From a checkpoint of a small CTC image transcriber: width 384, 97500 training examples.
Rows from block 2 of a small CTC image transcriber, named by matrix and row number. Rows with one number belong to one neuron. Each number is 128 + 24 x the weight over its row's rms, rounded and kept within 0 to 255. All counts start at 0. Numbers have three digits each.
After each neuron's rows are labels from the 100 images, of 14976, where the neuron reaches its highest value: "responds to" is what is common among them. Only what is clearly more common there than usual is listed. The data: seven-segment displays showing three digits.
# fc1: MLP up (model.blocks.2.mlp.fc1.weight, 1536x384), inputs 308-383
# fc2: MLP down (model.blocks.2.mlp.fc2.weight, 384x1536, transposed), outputs 308-383

fc1.248:123102139149118110124108133127167141171111084054082127140123080116142121150130135161113097109154132110125118136095118109104113164108115130110082098144033152115184119151108098164151186106110097114122115073105146172127124125152135
fc2.248:126135132106110118176130086098112106126147119115144109142114132118180204150117104128129163142124116138114144146157131086125133105149125109114135118125167132109165138150146130142139133129124155141153106132122087150113099119122165
responds to: the digit 3; white glow; first digit: 3

fc1.658:123124120108164138093091110148149146123110116119120099123161129124126133161154085089119070137141112123147102124111141146128145131097110113116138144113116081151057120147149118120119127131124129134157081147141118147135173151121097
fc2.658:112128092129156134156094163054133151137133104131139133140093143155128071126132158124132169163108116124105114122119111121125137148128077179096143116103154175151108106100157165118086073128138104120076098128128099094152132159095102
responds to: the digit 0; amber glow; second digit: 0; first digit: 0

fc1.755:175115069134139114083127141115112135071139145129095133108156115139123139068143135171130108104072114103119135090133164142147131096112127115120133129111126127154103073117109091124134125155162156105162110132161145133125121118178128
fc2.755:147159119171131100086156104174090118159112134121148136134141114163127106132159091098135154142128152117164121096106073132135124148124173135143133170127142132144130152106116127122118125092129108116109151158161126137112119145113108
responds to: dark on pale

fc1.748:103122148163107146132099109131136147115139102107123125097148139111124172137100121133130152096125160105132200116182118110153147149138119129141113127089134145137195137165113181147132114102097116124123200125122140157140143157143135
fc2.748:170161122141118127129138126148078147128111129142113143097123119122127162138116133126118165128082152140149130114106119159120118161154111118150112166111080122144135062152094110110116103112133087141124156169145152148121080142126096
responds to: the digit 0; third digit: 0; first digit: 0; second digit: 0

fc1.542:126110115153090123118131149111119119203147069157103094120124134163132150097146100107178118119139113105113093148163143123076126120142122162128127123148121110143123138105182148126146136092149136104094138092193136117108152132153098
fc2.542:133145142137133130128144147112082135109126101124099155082161116156156098140103121170143127094134153072143149121105132142138131147171131157155176117140140097184119163153095109158129136086122112112103116113152092096107101163120137
responds to: decimal point

fc1.174:111093113137121151133160133132146148103119137114152114111138142134159145138112135149121151097099100169111107115150121157170160144208138094138147148135139126128113139144120110067153142161126160181116104075075132122170100108117113
fc2.174:085068138149102123153142095097162157126150142136142121133109164112064143132164137105134123134154158132142110110174167105127121094098141148135143148141147102091115140111100134150143115130094129155131139153152154149114120121161123
responds to: the digit 5; third digit: 5; first digit: 5

fc1.761:145114102125116108122134142101105116176142125105109130155115095121140143133156123134134133108148144147152152094088162146087141160118155082140093091135147124095110111136125110134135143163146110111134129129109114095132175145144148
fc2.761:166195130106151130135161159155095106116122074130126154093173096084146188113107131120130148111097144141155121137123131099125166114155144156135153133135096152125127101144098125078140128107127102110123101154109135138139102112117136
responds to: the digit 3; second digit: 3; third digit: 3; first digit: 3

fc1.766:125139110104091107100125156123165146116136125059084145129149127110146116160108108105117125109197166119143125138144136111156125139139125139099097111141087143125175124125111108149128150098100092116111094109162134150115110131123110
fc2.766:111135141111125132169113096167156133145171074105112146131155142148201174147123126129140194135148135134101110155182136139131134088153107089137128125118144143154151122122111160131083115144152166119143100148124093135117094106136154
responds to: dark on pale; first digit: 3

fc1.72:100125135137073115131125172135104119164122086095151098108134128171142136130116152132139132132140115111107135136132148143105134100152123099145120162133153124168145139110160158106140145114119121165115129124129154137119132128149123
fc2.72:094159076084107145132115165129110141102149098123113084109138132142126099119126125159089143152114107077150165092092142112143159155111122122126126121133106127156149116119131091143132096128141176087099108128112132076138170100090116
responds to: decimal point

fc1.411:131122167107183116124115146110120124172130151118112140164098125097105146124122130139120104101086145170136169114129124165130102119154087077144128130150101099130117085177138095142104134110152165128146117102122132133121110135129129
fc2.411:110135118159147124132153115136100124145162114151148162104127154134091117149125143127161157144119135122110108137123143113135149138145110118144185132095136109099147110102101168113112076139118114138102142112147125095126114149114099
responds to: white glow; first digit: 0

fc1.553:123106182110102081119158135114127109117167105127072116113102120149115146133096086147142175138135098124117168119130127117134144119115115143139125141138138131158131174073131150115130151099106056122139150156116102129096108116140075
fc2.553:135118145127125141104126137137139132141123143113136102128089160107167111108127126151122098120134127105125136137142105123086131102114117126090135116198104090163123126145140137165126141090144090110134158118130152097136108129144141
responds to: the digit 0; first digit: 0; third digit: 0; second digit: 8

fc1.213:106163103120072123156098141145155154139110130159116111087168149128070151159125119119135129125164116087116130141133126141130166101116117120124147180115086097152144137164113142122097102122148169131130133149138153124134133127102099
fc2.213:126130135131089102122113128132107141115132097102126105104166100140161164118098102114110141174146171094140115150064127111145153126173109108102138139097119106154113088151099084091111115120131088130110171151109113078148123109107150
responds to: decimal point; amber glow; first digit: 1

fc1.104:107129131110112152122137156165113132154078164124169140105156144155087152158135112131111130129156138090160119157139136149109132096118135095117100152129117136155136140135111152125138088118110152157125136157142123131123143112105100
fc2.104:118173127084110144134123138092126164078131125130117101192141118173150109098095112119085138140115108086070136152091132102164148170182094105113140119086114126121135079143123109112137121144149138119075119132115130083125176123099113
responds to: decimal point; third digit: 1

fc1.83:160134133172141151103129116090139101095153127126185093158121164145085108149164164159159098122111169142156139126112139138141136117150127091119136129057138100150098183125089172088122155109114144124105134075111127133140145074143125
fc2.83:129165127124076152106163140129080146067105135128152120132160140149113081079134159162128120105140114116156160103116143150131127142159133113123120119097119170113172115062122140089156144103140127148129135100121133095108180133132066
responds to: decimal point

fc1.243:120158090138153106092128160131131143118126145159169134114124163106117136128170138130112081110120131105130114044125132133120129129110117138126129133140095117118099125147122149141150087097125098135135099095132123132153155154141103
fc2.243:143123110077156105138085162111097125165127110148134105137123143172119136114091128105107174128134104111116144156096090129161132146114121100140149166115145132102157135112156159128139119131120106147083150102116136077127114114139091
responds to: the digit 0; amber glow; third digit: 0; second digit: 0

fc1.545:133076165132124181127132132107094121115096072131068144128143154087139151124101092146126119097067136145141198097130113159100137106117112076130155113171149122140128096122121151121081135079100130174125141169153137129138105131126110
fc2.545:156112105130072116109148150104106115093085156113143125152117121176118132170137104110100136170095097108170144148141100114107162125126142149158147143118163134144109138104128152160123159123159148097114129151127131146113124142132140
responds to: blue glow

fc1.50:143119135135141136166139112089121087156117157115141105147135108120179166103107141137105113152095094128144113152126124148110134122130136133163156146105109138100140086110146130098098078153144127082104128125165110111104130080118153
fc2.50:081129160158114152134108126077091129119115125127162136121118200173077146119126094122124102164126132103134111125163102118145098138133182083116145115137171112118121160101116161124142136093131156199153115118145129113120144136144142
responds to: blue glow; second digit: 9

fc1.124:131123058109090153133174107125124126136099116126188141118113137124141146122143156121146078131118137145134113107160115140105120146124110120122116140141175144150128151150113138108107167159114107151100145108120093109112127189167164
fc2.124:159128150153139107133139153179082135119142119152113139115164081125131154112100126105135156118123135103146123135094152128112140132161143106099117164155115064092114112183087122103129140133113077136133166166152148152136111122114122
responds to: the digit 2; third digit: 2; first digit: 2; second digit: 2

fc1.22:149094141118120177107169143174138126093130145157153184106109104128157135101135157133149130139094146125122121105137092130123097064116078096159107149102112129094129113104139170149142113159153103100123116169107094160177137142125097
fc2.22:127143141106111076105140161147056137122121132157141144127152094134151117113141098090106145146138138114163108126098140173139123147128130105088086160118088098133080118135076131078116074107145105104142115154124098153124126134129113
responds to: decimal point; the digit 7; third digit: 4; third digit: 7

fc1.463:085090107112131126104111126160125127093144104138126163151140056157146088097109157121097118118157142150163179108178126136099134111113145096170120140108144124114120149125148118169129150124147165107154168190144180101135078105124131
fc2.463:143079118135131122130107080132125168164119143133115108141143122104140151118089112112135159142119115103151143112116136141114134087155128139073127169120112143127161154120109133131112092161138095097093105138175120153157096133169094
responds to: the digit 5; second digit: 5

fc1.619:109121087145114138154143112103128113139133145161122078105159111133093145143155097129163146147114133138173155130090108167104153129172081124118121148101158104143082096175141101090104161146115130127075124114105130112132177122135140
fc2.619:089109063162123123173105071085143150084165156116157136169115133156111144119134132146157118119137113137083144174119149126087156089159069138160107137146158145129096154147106141141105118142124116108090120080099108154120148116167100
responds to: dark on pale; amber glow

fc1.177:152084126131154112117133133110153147109095102123108084136124116120106149159091090124108149108166143117181160123175101138074100163139123143083124103136087132134169144171111160131130175089133066123152130118132102163059150161125134
fc2.177:143158118179181153171128110128099086113167084107105175119136087127120177135117122129109152155131185096138119112089125143096153119131130128097095173164131094149162114131122089145128110155128108113129144158159115168161080085096128
responds to: the digit 5; third digit: 5

fc1.423:100193103099107131111128115120128152126193129190098077122170110125138135135127158074108084082149153117131134129132106131134115150148135109102095134162062170145128128150130158120111131133110161111162184130139167110147094128123147
fc2.423:152106184165085092090167132151096147151147162132148135120091103123128153090122164144101160157126148116161119103090103117125146105128173103139154136119115112112078122128120131121111107120111086121114105146109100131106106148105130
responds to: decimal point; the digit 1; green glow; second digit: 1

fc1.328:158139142124127128167160103116122129136142186119159153164126122117108154110159112146125129134154120155119117113115172126141114139107165119112118136141182083047149105142157153132111087108117096159113082134150098151129157118139114
fc2.328:123128102121157136125138152115122171108145140123161118115122142138118126104148130097121164120087161164101126127119099162099177178158114112145117086153151104071098121165117104142136157092103116164138143118142127157122128123147142
responds to: the digit 2; second digit: 2; third digit: 2

fc1.195:107131132092127167120141088123130159153105124154137087144138127146115096156141098124144086182122108141123103098122136126126169138113095125152119093110179109153097143131204168095092135126049119162066100121110127172104130140180132
fc2.195:124130070118133145141073131104142140122168146163133142138111125130113136166134157136143153143090131126080150180110115105118117125099107102125125125069155136159087146137131154115106117120125125132114065118141140160145141148128099
responds to: the digit 5; the digit 6; blue glow; third digit: 6

fc1.226:153085065128114135135174118108130147117097144111157146129083114166136116118126123101132166120164155135157175116080151131128121085094125096138096137132124130149111119146106107164117131137162116152149141124108155154148118130101126
fc2.226:134147162138106126082150156133135183140133096114140118112143103163124171119128144128154137126140138091121131139125103206079158123132102105123123126115063112125109126117129144108148125105110071158128119112120137161105114163149151
responds to: the digit 2; third digit: 2

fc1.710:132139132116122142068136163145130136157160146159177074141136152114108135125169122136110154135107139121126122058079151139130156141106142135114095118127104103142138149145127136180141136135146117109176095135138119128124172165111127
fc2.710:103140112112144116141096188132090138125117100112114141126146120165137145131104116141109136118134167106173122140102100154110146108101151135103132150123124114118111099143108134114106075125107120140075202154154165108146116129136126
responds to: the digit 0; amber glow; first digit: 0; second digit: 0

fc1.55:141124150141124130111078138177116126140147154144103158120097166114156094137108146169131129161177183095137115119144167134084154125161187151147144128117130120144114129143120120082081134099129092101151140092148133128131135103121168
fc2.55:119126147179127111137178161095080133124140112124139098081130100098119162136154108080145100099133139124172099079147138118153076117139155126127124157166128136085133175077140149128134115071120118165159136182121073099130126119146102
responds to: dark on pale; the digit 4; first digit: 4

fc1.384:134120100142122111113106134135094174101146111118128137145144126140164111112154149113113129114138138125120100142151148112129131122107139141083129112110083133136154154126105131131195147088135121132124117159123131110171123141113094
fc2.384:123140089142163151136066064087127131126127108112144112095170132096146176129125168127149141177150123165103090115185108122110137092149103110146134200114117127106124164118126150114104144172109166148150144122156120176128080120116145
responds to: the digit 5; first digit: 5

fc1.497:115165170155124139162127138155104088138122145137161119160123133145127109139136171112103189146082136142133142099111122151138128102129089112122125145130122152158125126124085138110120182098113132109145123141126124145144109105095147
fc2.497:149140117132107126107167156101133121109105126110176082130128114139095136127124136099152140131150104131087118141147149144103154095097153141156115136133122126116064146159126180100139152113148098145180111124099142144144132148139199
responds to: the digit 2; third digit: 2; first digit: 2; second digit: 2

fc1.109:094138084128148104162116116137126119138128129146133084150193136094099154143141149093158120097091142125116081173137163126117136177146114092140151119153117146135114115171130089083103183128097161110144092116141147150117167104160155
fc2.109:133117105144123134156102083115141161129134135125130125126136158147080118141132146147191145167127090104079133162126126107147147138154106149124157123128145143152121129101125133135118103132101073128108111126132121117159130169136135
responds to: the digit 5; dark on pale; first digit: 5; third digit: 5

fc1.460:160138100130143099090100164117157120129126144169153105113162159125116125159162129120144125115137153134148169100084137138176146135104135109104105115159085117156088139115149113143115164124131116111122133161143122112090200142120110
fc2.460:099140138117150128134123161121114128172161122132165139087135121129134129108080139116128132114132145124155108120078147147120153135117106137103148163121145125109082089157121153121115088131126105147099173106141131088144119106096115
responds to: the digit 0; first digit: 0; amber glow; second digit: 0

fc1.241:090110135136135113158155125130104086125140120174146101124184100139067169166133137139162150140106124117154151150102121142111127120145104144119124086131183147158110121169138117102123142154099144124133173136147142101133163148111130
fc2.241:104104066129122118166112075102120165098153147138156144182115122140104140144118131140164124120111120129078146177124150137070163113164097112165114163112130129152091162157139131187102084148127100071114117099108139108133161126152107
responds to: the digit 5; second digit: 5; second digit: 6